config = dict(
    crop_scale_min=1,
    vocab_size=29,
    encoder_arch='efficientnet',
    encoder_activation='relu',
    encoder_drop_path=0.1,
    decoder_cross_attention_every=2,
    decoder_tie_embeddings=True,
    residual_init='none',
    epochs=8.3,
    warmup_steps=1880,
)
Rows from block 2 of the text decoder, named by matrix and row number. Rows with one number belong to one neuron. Each number is 50 + 12 x the weight over its row's rms, rounded and kept within 0 to 99. All counts start at 0. After the name is the row's rms in percent of the matrix's.
# fc1: MLP up (decoder.blocks.2.mlp.fc1.weight, 384x192), inputs 0-191
# fc2: MLP down (decoder.blocks.2.mlp.fc2.weight, 192x384, transposed), outputs 0-191
fc1.247 139:54 62 58 35 45 37 39 39 60 16 30 41 58 52 61 65 61 42 49 49 73 51 43 55 48 46 39 79 44 65 36 39 40 61 48 37 69 35 56 64 46 33 38 65 46 39 59 79 43 68 55 29 75 41 46 59 46 52 52 32 47 43 54 37 58 61 31 66 28 46 49 58 53 45 43 46 59 58 59 69 38 56 40 58 37 37 44 35 47 41 48 43 46 57 56 38 62 59 45 54 51 40 39 60 36 40 22 69 62 55 52 53 32 70 59 49 35 33 59 75 46 51 53 37 45 66 72 59 58 60 74 57 46 64 25 31 34 57 56 72 43 47 51 48 62 56 57 52 53 40 40 37 39 49 62 38 54 50 49 54 54 46 50 58 42 22 55 31 72 43 65 55 41 50 32 59 46 65 66 65 36 59 65 52 64 56 55 33 46 55 61 50
fc2.247 116:55 59 65 47 68 57 58 51 67 47 28 81 51 41 55 40 54 51 60 58 68 57 35 61 63 24 49 52 48 44 62 67 56 74 45 47 59 42 60 56 54 43 40 41 55 76 36 52 56 42 60 54 69 42 42 53 53 51 43 65 47 62 55 50 38 68 50 36 42 54 33 65 44 42 55 56 48 44 44 60 65 53 51 63 58 51 69 62 55 23 76 44 42 57 51 47 56 57 56 42 67 33 33 55 36 40 29 56 51 35 62 51 45 65 55 78 58 45 37 53 69 30 50 38 53 23 55 61 51 54 66 50 59 26 46 48 51 53 56 47 38 22 73 27 32 41 44 29 49 43 56 46 53 47 44 56 35 42 60 58 50 57 51 62 45 42 57 62 48 38 45 60 32 44 50 16 31 74 35 42 37 55 51 49 30 54 51 33 36 34 60 69
fc1.248 127:33 69 50 33 64 53 33 40 63 32 72 42 15 62 75 48 39 45 65 28 72 59 32 66 61 63 50 63 45 48 63 34 56 65 48 62 55 55 27 43 64 51 34 53 48 44 62 47 51 52 49 62 35 59 42 42 28 46 29 23 48 53 58 48 49 48 33 57 42 69 41 38 51 60 29 36 50 45 35 50 35 60 39 59 65 39 58 66 44 56 49 54 54 28 52 56 52 57 52 46 45 65 49 38 43 40 43 55 73 60 66 54 49 48 45 55 34 60 71 27 60 67 50 56 78 49 43 55 60 63 43 43 78 62 37 39 54 61 45 42 61 56 68 47 50 47 55 57 44 34 58 57 66 20 43 50 53 56 57 40 45 43 29 49 49 52 47 53 47 61 39 41 41 71 49 32 46 51 47 66 60 59 53 59 59 41 30 47 45 62 23 58
fc2.248 114:52 35 28 37 59 52 61 29 58 29 67 63 49 60 70 59 57 21 45 34 69 45 59 54 59 58 51 47 42 46 66 38 57 54 46 36 40 51 62 51 58 42 34 52 50 55 41 61 60 42 48 42 42 31 54 57 57 58 52 34 35 30 42 62 58 36 41 58 59 37 67 17 60 61 47 54 49 44 71 35 57 39 43 48 51 55 79 35 23 46 35 54 48 50 51 41 53 51 53 60 55 77 67 43 36 50 50 43 73 62 54 46 40 45 83 54 55 68 63 49 46 60 48 48 58 61 45 56 55 32 42 62 43 60 59 46 27 59 40 44 54 60 46 59 24 63 40 72 45 34 56 52 58 32 48 50 53 54 56 52 60 58 50 45 80 43 78 38 51 55 42 56 44 59 59 35 59 36 65 29 41 26 36 67 50 63 32 55 48 70 56 49
fc1.249 086:29 54 52 64 44 25 71 57 55 63 66 35 75 48 35 45 61 41 52 23 49 66 37 39 54 49 54 53 44 69 46 39 51 43 59 48 50 44 66 55 48 31 66 34 37 39 62 38 42 49 80 37 52 53 47 54 41 43 50 48 67 28 48 61 39 54 62 40 21 34 68 33 45 37 67 43 50 58 47 42 63 67 57 42 43 54 57 48 58 50 44 52 46 49 43 44 57 63 59 41 37 38 57 73 55 76 37 56 43 27 69 42 41 44 47 52 56 47 50 45 50 37 57 51 58 51 46 56 64 67 45 53 44 60 70 38 59 58 46 67 67 58 57 39 46 25 37 55 75 70 63 55 32 46 43 52 65 34 59 48 60 61 45 54 62 54 27 54 63 48 59 64 45 36 61 19 58 60 44 38 27 31 54 53 60 47 50 50 74 75 29 43
fc2.249 079:50 51 49 43 34 57 35 43 58 40 34 37 61 41 32 44 36 27 55 66 51 68 57 28 58 56 55 34 48 40 57 50 71 51 35 56 43 66 47 61 57 69 69 71 58 57 57 35 36 28 59 57 68 60 58 35 55 64 64 59 50 54 54 32 47 37 45 42 55 60 63 70 44 60 51 57 48 58 37 56 40 23 42 46 40 61 39 72 24 49 56 15 42 36 60 69 37 51 41 51 34 37 52 42 23 65 49 71 53 54 38 49 62 49 55 49 56 48 51 54 52 49 43 57 34 53 65 29 52 69 39 57 55 57 57 44 35 53 50 22 45 44 48 56 65 63 59 57 58 60 37 20 73 37 58 69 44 62 49 44 55 40 53 51 66 39 72 46 61 43 53 42 67 46 52 37 47 39 54 38 76 56 37 36 72 48 44 47 61 45 38 58
fc1.250 090:62 48 67 71 51 61 60 72 55 46 57 33 46 27 61 63 42 49 51 53 40 54 58 62 54 38 52 45 27 45 30 26 56 82 41 53 41 53 27 48 47 58 31 64 50 53 43 51 41 32 54 45 72 44 53 57 48 70 74 60 37 40 61 32 52 60 51 94 49 35 40 40 51 81 35 61 56 28 33 62 47 75 50 52 46 64 38 43 60 61 59 45 46 60 55 50 67 49 49 36 56 48 47 42 57 49 53 48 37 66 49 63 61 36 44 24 65 47 34 31 47 65 69 39 61 56 49 37 31 44 51 37 37 53 71 34 47 43 41 57 49 46 61 47 25 54 49 46 53 51 51 49 44 50 57 45 48 32 34 51 56 44 50 48 42 62 49 72 41 57 44 36 33 65 69 43 44 56 29 38 48 41 57 51 44 38 68 47 64 45 34 61
fc2.250 098:52 42 61 48 70 55 43 50 38 57 32 55 73 48 47 41 51 65 59 28 41 56 61 78 47 51 26 64 62 46 20 44 49 39 27 61 53 48 43 65 61 40 49 54 39 68 37 33 59 59 75 58 42 62 71 63 47 36 28 52 39 45 45 64 34 61 61 53 28 74 64 41 57 71 44 42 45 41 55 57 53 48 44 33 32 38 48 41 68 37 60 53 50 42 68 59 44 46 33 71 53 57 56 47 44 52 45 29 58 50 42 46 33 60 57 44 40 43 89 36 44 54 24 49 47 51 57 55 53 34 38 57 48 50 52 58 57 60 37 43 43 37 58 53 66 61 55 41 44 20 41 61 70 56 52 54 80 57 60 55 29 60 43 63 42 44 41 37 49 38 44 54 74 51 53 48 33 27 51 44 59 37 54 68 53 62 45 43 48 58 57 48
fc1.251 049:29 60 42 69 62 50 29 65 46 68 56 62 24 62 59 41 56 45 54 53 45 49 45 58 47 43 40 33 36 57 65 71 56 46 36 63 39 43 43 46 57 80 59 43 48 28 66 50 59 40 36 68 23 54 70 79 55 54 56 37 44 68 56 40 66 27 40 62 63 39 55 43 34 48 47 62 57 45 34 40 34 44 43 53 44 57 42 53 55 52 39 38 37 38 52 57 60 75 38 35 59 59 45 46 55 44 41 45 59 65 48 60 65 43 27 81 59 51 50 58 40 49 34 52 59 37 65 30 65 42 40 27 40 43 45 65 45 38 42 68 47 32 48 54 49 68 42 47 71 56 59 40 64 61 43 39 63 41 63 62 70 61 58 32 53 80 52 62 58 67 30 50 55 60 58 48 68 52 45 49 45 46 48 51 43 58 35 72 41 55 59 44
fc2.251 058:37 44 63 36 29 26 62 36 64 49 36 33 47 35 42 45 39 59 71 51 58 57 35 54 50 63 52 56 46 39 34 36 54 53 67 59 79 69 47 41 47 37 34 51 45 62 33 50 51 71 46 35 70 47 45 36 51 41 37 64 64 42 55 64 29 66 71 26 38 57 58 59 56 54 52 44 53 53 68 71 60 41 66 58 49 41 66 63 35 54 40 56 57 41 54 46 63 31 55 68 45 56 60 40 56 56 60 37 62 43 61 60 59 48 69 32 61 54 47 36 55 68 66 49 59 72 34 86 38 47 45 49 47 66 48 48 39 53 56 22 60 49 45 51 64 49 59 45 41 47 38 51 32 34 71 53 43 74 36 56 38 17 46 51 54 40 41 49 60 40 60 55 65 32 46 44 28 45 46 52 72 43 52 58 58 53 49 54 51 56 53 67
fc1.252 132:57 72 40 70 60 78 68 34 60 75 59 41 41 60 43 34 41 40 60 32 42 58 45 44 43 42 49 53 57 47 52 47 52 44 75 46 50 39 63 47 61 43 37 35 69 27 60 68 31 61 62 50 32 76 32 39 44 45 75 63 39 56 65 49 61 38 58 74 52 35 46 56 32 46 41 42 64 33 60 43 61 68 50 43 60 35 57 57 31 30 46 39 48 52 48 31 53 47 42 63 50 31 26 61 75 46 44 47 38 70 68 45 48 63 55 59 36 41 56 60 56 56 64 52 65 62 46 48 47 62 44 59 49 43 60 36 32 67 55 60 54 42 46 64 50 20 59 47 41 48 48 57 63 47 50 26 47 58 53 30 26 58 47 28 41 32 55 54 49 38 47 50 35 44 32 60 29 44 51 72 42 62 44 44 51 50 55 55 53 61 45 48
fc2.252 129:51 50 65 42 59 58 46 50 35 40 51 43 30 60 68 44 76 65 65 57 55 26 44 66 62 45 53 47 40 43 45 43 35 35 61 54 45 49 39 41 45 31 56 43 55 38 42 59 40 55 56 52 74 33 45 30 56 68 36 39 42 55 63 71 40 55 67 47 53 53 37 67 51 30 71 54 74 65 43 61 46 37 37 64 49 46 46 45 64 63 58 42 51 48 28 47 47 82 64 34 53 34 64 31 50 54 54 45 64 43 42 52 36 35 46 53 45 81 39 52 31 67 39 55 41 54 49 85 53 44 33 50 58 24 53 78 55 31 31 56 49 50 54 59 35 42 65 50 58 55 53 69 57 55 32 62 43 37 65 34 58 73 39 45 46 51 29 60 57 35 58 71 40 56 46 55 61 37 66 49 47 71 54 60 51 57 54 39 49 50 47 44
fc1.253 042:50 33 39 76 56 38 58 51 54 37 46 58 60 48 65 69 39 54 48 47 58 47 75 60 42 37 46 63 45 51 61 35 50 68 47 50 37 50 50 66 46 47 43 40 75 52 57 72 65 75 42 20 62 68 64 50 43 62 33 34 47 40 65 42 33 35 35 51 74 46 38 56 59 62 73 37 45 51 57 49 57 58 43 44 49 50 71 55 60 26 62 37 61 48 66 51 43 33 36 54 44 59 54 60 57 48 42 46 19 46 43 45 64 26 37 53 45 60 48 51 29 53 44 44 45 47 45 44 72 65 43 50 38 58 60 55 39 49 39 41 47 45 36 78 29 35 62 66 65 43 47 36 43 57 53 56 67 35 47 34 57 60 35 64 42 52 58 51 66 43 64 22 56 47 38 72 71 32 62 56 68 56 45 65 61 63 48 51 47 47 34 54
fc2.253 061:46 48 46 35 61 62 32 66 59 54 62 57 66 37 46 43 54 46 44 54 37 48 39 53 50 65 70 39 65 39 52 65 55 71 64 59 58 48 52 39 38 47 59 49 23 58 48 50 44 34 51 75 69 74 41 43 39 30 53 64 51 42 47 46 60 74 52 39 29 63 36 46 33 57 48 42 39 45 62 33 29 55 62 41 61 67 32 53 40 66 50 54 23 48 59 48 37 50 55 43 60 54 41 32 44 36 54 62 85 73 38 45 33 66 53 49 73 52 53 31 68 62 37 47 68 51 56 53 32 50 56 53 35 52 41 39 55 48 69 68 56 58 56 39 64 56 47 62 24 44 40 48 46 39 54 34 57 71 62 68 39 40 63 37 51 51 44 43 46 55 71 56 45 51 39 18 37 62 65 53 41 30 48 37 43 44 52 44 49 58 49 74
fc1.254 050:47 52 61 66 63 49 58 64 61 50 32 64 48 52 52 25 52 38 52 31 43 49 66 53 55 38 53 47 41 27 42 47 47 53 52 43 23 63 35 69 57 76 57 51 60 31 63 49 47 41 51 55 43 34 60 38 48 66 56 28 80 48 55 67 56 47 53 51 37 66 57 22 48 60 22 55 40 39 37 48 46 49 66 36 38 42 57 51 65 39 58 38 60 61 54 51 49 64 58 28 23 50 59 36 50 44 50 37 59 55 33 51 57 62 71 34 48 51 52 50 39 54 72 49 40 48 59 51 52 67 62 31 61 52 38 71 31 40 45 57 49 49 44 69 48 43 42 37 55 51 63 35 65 48 48 48 29 35 68 35 45 54 41 48 50 51 40 87 42 40 60 46 28 72 29 40 55 47 24 50 65 57 50 54 68 40 44 59 53 48 39 65
fc2.254 068:30 43 56 44 41 47 22 32 56 64 40 37 66 48 51 57 34 60 59 57 59 64 39 29 51 69 36 58 49 56 47 40 40 56 56 65 39 50 46 36 55 26 55 61 31 57 48 59 44 39 46 72 81 52 53 46 39 30 34 57 27 55 48 58 62 56 35 68 66 36 44 65 46 56 62 55 57 45 72 45 48 35 37 43 61 56 46 53 46 55 45 29 51 34 75 47 38 34 53 57 75 62 63 38 59 51 45 51 55 64 44 35 48 49 58 62 45 59 43 55 40 49 32 54 66 66 43 49 42 50 32 45 35 50 48 46 58 42 56 40 40 56 67 38 64 60 52 49 40 38 27 61 48 49 50 68 55 82 50 45 60 30 49 62 49 37 61 29 48 50 38 48 74 59 32 53 58 55 72 74 34 45 51 47 20 37 41 51 33 73 61 45
fc1.255 054:48 66 64 58 55 49 50 61 60 75 42 60 57 33 65 72 54 44 33 44 63 53 52 43 46 61 53 56 52 37 43 31 65 28 59 38 36 35 57 71 39 56 37 61 53 59 71 39 54 31 57 45 51 48 59 55 39 57 54 44 53 47 47 51 40 50 50 60 33 73 41 42 58 32 33 54 53 45 41 66 46 48 51 41 55 51 50 72 55 40 70 64 46 51 47 58 47 62 61 30 61 63 61 51 31 56 56 30 58 42 26 51 56 40 61 63 65 48 70 45 52 51 47 55 42 38 41 44 45 38 62 39 62 49 53 46 59 71 56 69 26 23 28 56 37 52 72 45 55 63 54 45 39 53 40 57 64 38 74 52 39 59 54 60 52 37 57 34 64 64 56 17 33 60 51 33 57 50 38 79 43 30 32 40 49 61 65 32 47 58 53 19
fc2.255 067:49 46 46 32 58 75 52 33 58 63 60 24 46 73 67 52 39 33 61 61 72 65 46 63 36 53 57 52 48 38 58 76 44 62 48 54 40 57 41 36 67 48 51 62 38 57 48 52 56 40 59 46 47 47 61 56 54 46 48 28 47 53 48 49 49 41 53 48 84 42 43 48 69 54 54 58 44 51 59 57 55 61 52 58 64 21 50 41 45 64 50 44 56 70 46 64 41 45 48 58 48 52 52 52 77 49 34 35 56 69 56 35 30 74 17 51 26 58 33 40 54 53 52 47 50 60 41 56 43 64 56 65 20 38 31 67 30 09 57 55 53 71 63 41 47 55 44 56 57 45 40 57 51 39 48 49 53 37 51 64 16 34 39 63 46 53 50 63 46 29 65 54 52 51 44 59 33 49 43 36 50 58 52 47 48 39 35 43 49 58 42 65
fc1.256 126:39 53 50 49 38 25 40 46 54 42 65 54 73 43 48 49 52 43 51 67 42 46 31 29 40 54 59 41 60 50 56 37 72 57 45 48 58 54 66 40 40 69 66 50 45 55 34 50 47 77 54 40 58 65 27 63 35 48 74 57 52 43 43 23 38 38 56 50 45 60 57 50 41 52 46 49 49 49 47 42 74 62 56 29 43 54 65 34 52 59 27 40 35 50 38 65 47 63 35 50 39 35 54 68 39 50 39 53 52 70 13 57 40 60 58 54 47 51 35 69 60 47 42 45 32 39 37 60 56 66 61 50 56 60 61 34 49 47 53 47 42 58 40 45 68 42 55 55 53 54 69 54 56 58 59 47 74 28 38 55 48 47 44 44 38 54 64 65 61 56 28 50 15 81 42 35 56 64 71 43 75 69 52 61 54 50 53 42 63 55 36 46
fc2.256 121:52 55 68 67 56 42 71 56 51 36 50 50 45 26 33 41 67 47 61 41 46 61 56 42 56 52 62 54 74 49 62 41 30 52 40 46 40 55 59 43 59 45 39 44 60 58 76 37 65 71 49 48 43 38 45 58 52 80 69 35 69 24 67 25 43 63 31 27 54 55 47 40 57 23 53 32 43 64 68 41 62 35 51 46 61 58 34 57 49 49 49 59 64 41 47 36 58 54 42 51 48 60 40 62 35 47 35 64 36 37 34 47 24 50 34 32 74 44 48 66 60 59 56 51 59 42 42 50 63 51 46 48 48 37 45 52 52 55 64 59 65 52 53 43 41 65 55 46 57 50 72 68 57 59 37 48 42 37 40 53 56 50 33 45 34 35 48 62 50 41 43 49 31 34 48 43 37 76 57 45 34 62 59 68 71 75 40 38 63 35 35 38
fc1.257 109:31 66 39 44 49 54 30 48 41 43 59 52 41 58 66 44 49 52 38 59 48 39 44 49 69 29 44 55 44 62 49 47 68 37 49 43 31 60 44 37 41 48 32 48 40 53 44 50 44 31 37 48 64 34 55 65 56 84 46 53 29 59 36 43 60 45 61 28 49 37 30 56 69 52 57 49 66 44 52 49 41 40 46 66 38 35 52 51 42 39 47 47 73 33 73 80 67 51 49 32 65 51 55 46 44 43 63 45 73 70 54 38 34 40 47 41 49 36 48 47 36 77 25 46 58 45 58 53 46 37 56 53 55 39 33 44 40 39 46 50 65 40 61 65 58 62 73 49 77 69 66 59 54 51 63 39 42 67 57 45 73 18 40 59 66 37 51 55 44 53 55 58 62 65 54 57 30 54 57 59 51 55 36 34 41 32 59 45 57 72 48 52
fc2.257 111:40 36 46 32 52 36 76 67 66 76 63 49 37 41 49 46 49 52 67 54 51 47 50 58 52 57 50 44 46 58 66 53 34 64 27 76 50 46 31 55 65 48 68 29 47 55 58 50 43 58 33 50 51 50 48 28 56 35 40 48 59 61 57 62 62 35 47 54 22 42 54 65 40 56 35 47 48 47 31 33 33 41 52 56 69 62 52 43 53 57 50 51 63 58 39 46 71 42 47 65 50 46 50 42 49 35 61 65 52 34 56 67 67 55 54 25 49 66 60 37 49 62 64 41 50 62 70 68 62 41 78 38 59 44 66 67 66 30 27 59 42 42 67 41 35 40 72 20 43 60 40 41 34 47 45 59 39 53 49 60 48 62 41 52 44 47 62 37 40 31 41 54 44 54 59 63 53 43 41 39 85 38 50 49 66 53 49 45 48 31 46 62
fc1.258 047:79 26 38 49 58 43 36 67 41 35 51 25 45 51 51 63 42 59 28 70 54 50 39 44 32 46 29 60 26 66 45 74 63 36 54 60 59 59 42 48 63 37 40 57 57 59 61 70 44 44 56 39 49 60 74 37 55 65 36 43 41 49 43 63 53 35 20 56 50 41 51 54 22 68 64 27 36 61 54 44 60 38 62 53 31 46 38 54 44 62 47 45 40 36 43 53 52 35 68 46 42 56 42 47 68 40 49 60 23 66 37 58 57 29 69 64 39 48 64 51 61 57 54 49 58 41 48 59 52 40 72 44 51 48 47 47 48 64 58 42 53 15 44 64 41 42 55 51 54 53 54 45 44 52 64 59 54 39 81 40 47 63 62 56 33 59 63 42 30 41 45 64 49 51 43 40 74 45 54 54 49 53 58 56 40 69 45 39 65 52 32 39
fc2.258 067:40 44 52 41 45 49 65 60 58 47 60 69 61 52 43 24 49 51 62 47 35 35 52 59 61 59 60 25 59 16 56 18 35 77 42 42 55 34 39 63 40 54 45 63 52 43 55 40 56 44 57 66 66 55 51 52 44 39 41 47 42 52 49 30 67 46 59 37 72 67 36 55 57 48 48 64 46 43 44 37 62 54 34 65 68 43 52 41 60 59 57 70 47 51 67 51 61 53 41 67 47 39 50 53 24 53 51 42 61 38 65 52 74 57 54 39 74 45 61 69 52 41 51 49 53 57 60 37 45 70 41 50 59 40 51 62 35 34 52 33 49 61 62 28 71 45 42 54 57 39 39 55 47 40 54 28 44 54 44 56 39 37 22 32 41 54 22 63 35 49 76 66 54 43 51 55 36 50 59 59 57 75 57 47 44 55 46 67 32 69 52 64
fc1.259 092:62 42 75 45 33 44 53 50 36 62 61 40 22 41 60 43 24 56 26 60 69 43 62 59 42 50 45 34 54 49 41 55 69 63 46 46 56 59 42 41 68 52 70 44 69 53 34 46 50 43 45 31 51 24 46 44 75 54 56 42 46 43 66 27 54 34 61 63 55 35 67 62 35 50 62 42 47 52 63 41 59 39 57 54 39 59 29 35 32 36 50 37 56 68 53 48 54 53 56 72 46 44 52 52 38 44 62 28 56 46 36 55 54 68 53 38 67 19 50 42 60 59 69 30 37 34 30 50 56 42 51 67 50 56 82 46 58 64 39 28 60 40 23 22 53 46 52 40 43 50 43 39 41 66 48 56 67 70 54 36 68 51 52 48 39 50 53 43 53 59 43 49 53 44 68 59 42 58 41 45 67 43 48 55 61 55 64 50 66 43 51 51
fc2.259 114:60 45 45 36 51 50 58 61 40 67 56 49 68 68 56 55 82 43 68 25 46 17 45 56 62 46 46 58 64 45 49 52 53 61 50 44 37 49 64 54 48 48 29 54 30 49 33 45 45 53 54 53 43 62 51 64 62 52 47 65 47 39 28 53 35 64 39 52 55 54 45 44 59 59 52 43 44 59 52 41 53 65 47 51 61 45 39 53 53 50 39 47 49 57 61 28 49 38 44 33 39 75 38 39 42 53 56 53 54 54 59 32 78 50 33 66 48 54 85 13 47 44 45 28 41 62 29 49 71 44 37 37 43 46 47 51 66 44 59 54 41 54 73 21 53 42 53 30 46 54 56 55 70 37 39 52 30 30 67 73 45 35 52 68 49 54 40 48 70 36 33 62 37 61 53 53 29 54 65 43 50 37 60 55 73 47 61 51 39 55 49 49
fc1.260 069:38 41 54 44 52 57 40 75 63 44 50 34 71 39 34 54 52 38 40 61 46 49 44 57 56 60 36 47 72 57 22 50 47 58 47 58 67 42 52 56 45 26 47 53 44 29 48 46 46 45 40 45 50 49 60 46 39 53 65 34 56 58 65 49 42 37 58 72 55 43 37 40 37 34 56 71 39 52 66 78 32 60 53 37 48 42 21 37 41 35 44 58 47 52 61 71 56 43 44 38 56 54 63 71 71 43 38 46 32 35 71 60 71 43 28 64 36 39 61 63 56 55 49 53 36 27 37 43 33 68 68 43 48 55 62 62 30 64 50 73 56 59 57 43 54 38 64 64 57 44 53 37 61 69 57 70 57 52 53 51 58 44 55 39 74 65 43 27 68 29 50 47 49 58 53 32 61 25 53 51 61 45 45 52 43 35 54 59 51 46 69 62
fc2.260 073:46 60 38 42 51 44 43 41 59 47 38 48 38 59 72 68 40 69 56 29 39 47 33 64 36 62 55 41 24 35 78 53 61 63 52 43 49 37 33 35 69 50 61 59 67 60 63 59 52 60 52 60 49 33 50 74 41 47 36 52 59 61 52 55 42 58 40 37 50 67 59 61 78 62 53 59 58 30 39 49 42 59 42 54 53 51 66 75 42 54 49 41 42 37 67 63 58 70 63 52 38 39 41 43 50 33 46 55 53 67 46 49 28 52 44 45 61 52 64 37 48 52 43 52 53 47 72 30 63 45 53 52 51 33 64 56 60 41 51 34 42 26 60 52 47 67 41 27 59 60 61 64 29 56 50 20 56 15 40 50 50 53 33 42 39 33 46 53 54 80 54 41 39 45 40 66 32 54 43 72 40 46 68 49 48 70 45 54 47 58 45 61
fc1.261 070:60 62 66 26 46 45 39 28 48 47 45 50 61 42 54 63 28 19 47 41 69 45 55 43 50 45 62 38 52 56 48 36 46 40 35 51 50 44 61 39 44 64 52 43 40 45 45 46 47 49 74 48 55 38 52 26 33 56 60 44 68 21 61 52 71 36 43 69 77 51 45 46 46 32 56 59 36 47 45 41 50 49 66 44 47 61 40 54 32 61 43 43 58 54 59 57 67 55 60 44 53 61 51 58 41 66 68 56 55 48 49 91 42 49 23 55 66 49 48 61 59 49 57 48 38 42 67 78 80 55 38 43 53 75 45 40 41 58 70 60 60 42 55 43 60 55 49 31 49 51 52 50 52 19 61 43 50 64 57 58 51 30 41 29 54 61 66 44 61 38 56 39 54 46 34 32 49 45 47 45 57 38 64 44 48 46 57 74 60 35 30 34
fc2.261 075:35 66 41 45 61 59 48 41 54 71 50 38 65 72 46 49 58 70 31 52 38 51 50 41 62 63 32 53 62 58 32 46 60 47 49 36 61 57 33 52 45 32 59 54 59 55 59 35 45 49 62 50 44 53 63 62 47 55 41 67 51 75 38 35 47 53 48 12 48 58 64 58 58 45 61 60 57 75 59 42 52 54 27 60 64 72 55 61 53 35 54 71 38 30 27 43 45 37 47 61 54 16 28 53 56 56 47 52 42 60 54 38 64 49 48 49 66 47 48 55 53 52 30 58 50 33 45 37 55 68 52 45 55 34 71 59 37 60 45 32 31 46 34 53 55 35 43 67 45 54 31 60 47 75 51 41 39 37 41 55 52 48 48 59 77 32 57 74 43 42 48 51 31 54 62 81 58 44 54 74 50 49 55 54 53 46 46 52 70 53 61 59
fc1.262 074:71 50 66 49 55 55 53 42 74 27 34 41 28 52 49 44 38 41 46 51 57 39 50 58 46 37 24 69 32 47 65 32 63 54 51 47 28 45 40 52 52 35 46 47 54 41 39 47 67 39 59 63 59 75 52 33 56 36 67 39 39 74 51 39 51 20 50 45 40 44 42 72 51 65 46 55 43 48 59 45 31 45 48 47 60 42 61 63 38 47 66 51 58 50 88 53 65 43 47 63 39 39 46 64 57 64 39 61 45 58 56 57 58 61 54 55 38 30 68 66 66 60 42 51 43 36 50 67 52 60 77 29 40 44 73 57 30 41 48 65 46 33 47 50 65 44 66 34 61 44 58 46 63 55 57 48 35 57 37 30 25 43 62 49 53 35 51 45 54 28 43 46 49 50 32 27 64 51 69 58 49 38 37 45 32 60 40 51 57 49 44 43
fc2.262 089:46 36 39 45 73 34 37 47 57 52 47 80 47 46 56 60 61 61 38 57 38 31 43 47 46 33 59 32 31 72 53 42 44 68 32 52 48 47 30 53 72 49 43 56 45 43 46 56 34 44 53 55 32 35 47 47 44 31 50 41 57 49 55 63 57 66 66 47 48 59 43 58 57 42 47 54 48 28 56 63 61 60 52 40 76 64 50 57 70 65 74 59 63 44 35 58 29 62 35 53 46 41 63 64 40 51 50 24 66 55 52 33 38 50 49 63 71 52 40 41 32 46 68 44 60 61 78 56 52 72 49 59 56 49 43 55 44 51 52 38 26 55 65 43 32 48 47 72 53 65 30 70 46 59 56 41 59 47 25 52 61 42 48 36 33 36 31 44 32 74 46 71 48 58 30 37 50 40 45 46 46 59 50 52 55 69 50 57 35 31 60 57
fc1.263 097:63 53 46 51 48 40 57 58 84 53 47 57 73 39 48 60 39 43 29 22 63 54 51 62 52 75 33 52 33 48 56 33 71 34 41 51 53 51 60 52 46 31 51 46 42 33 50 60 44 53 41 30 59 55 67 38 58 62 38 46 43 59 43 53 36 48 43 41 34 51 72 51 24 26 40 47 36 53 54 75 51 55 38 54 38 45 53 62 53 50 35 56 55 36 62 44 71 60 37 42 53 72 57 43 74 53 45 35 64 44 29 58 43 49 55 45 44 52 35 45 19 52 37 69 41 57 46 50 47 40 56 52 49 63 47 44 79 56 46 48 63 48 55 66 47 39 59 38 40 36 31 51 48 64 43 45 42 48 65 44 63 75 76 46 65 44 70 29 27 52 49 65 25 41 53 52 58 55 46 59 40 55 41 49 47 67 64 38 32 65 67 53
fc2.263 119:34 56 38 46 51 66 58 19 40 52 34 40 63 60 57 37 57 77 61 62 74 62 39 38 39 39 63 36 70 56 44 64 61 65 53 59 60 36 49 54 65 59 28 37 36 48 64 38 49 54 66 62 48 44 35 65 50 57 48 49 55 58 58 64 57 49 61 34 60 65 50 48 65 41 41 35 48 63 46 66 47 47 53 62 49 59 55 71 68 40 55 48 49 52 34 35 47 44 56 56 64 44 46 59 41 65 45 59 49 43 65 63 56 52 58 59 27 52 57 63 56 37 51 44 54 37 53 54 50 27 46 41 63 57 61 52 54 60 39 44 67 49 66 35 41 39 24 22 73 36 44 20 66 16 60 50 30 51 36 53 40 47 42 64 35 58 34 72 47 67 44 72 52 32 50 53 39 47 39 42 60 56 47 56 52 21 55 51 45 45 46 29
fc1.264 124:30 56 62 53 66 42 59 65 55 51 53 50 55 50 43 74 44 37 27 57 60 46 39 41 54 33 18 51 62 66 56 59 41 50 30 60 51 49 33 69 41 64 50 50 41 47 26 66 43 15 57 58 47 56 43 42 58 39 50 59 55 57 59 55 51 50 51 36 25 46 41 59 59 66 42 25 57 68 23 50 42 43 40 63 38 49 61 35 49 32 49 58 56 53 68 49 53 45 47 65 69 62 75 43 57 54 53 63 64 25 55 22 59 51 64 75 46 45 54 59 71 40 53 62 71 36 47 42 55 49 43 42 61 50 31 60 57 43 71 39 39 43 56 48 49 29 57 59 63 67 61 41 39 50 49 56 61 45 49 68 43 58 59 51 42 63 51 57 60 58 57 60 56 33 52 39 20 40 71 46 34 37 57 55 50 45 55 44 55 33 23 44
fc2.264 126:51 30 54 54 51 58 46 61 64 37 30 56 58 40 41 48 53 60 59 21 55 61 74 59 51 61 56 69 68 58 45 44 59 53 79 40 44 63 61 63 33 46 40 07 47 48 41 58 42 50 57 46 52 62 56 55 57 57 67 55 43 41 39 54 34 45 33 40 34 39 51 56 37 59 49 46 61 36 64 56 17 42 73 56 34 45 53 45 48 47 56 54 68 74 52 45 57 44 80 45 60 51 45 64 40 57 48 36 38 41 55 63 48 47 48 69 54 43 62 43 35 53 53 37 32 61 41 58 32 62 62 54 35 52 59 43 33 65 56 57 57 53 44 53 40 56 34 59 60 59 32 43 60 60 53 55 33 63 50 40 51 43 57 36 50 34 51 46 40 61 66 10 57 47 37 48 37 72 54 52 50 76 42 55 38 46 29 32 45 71 64 32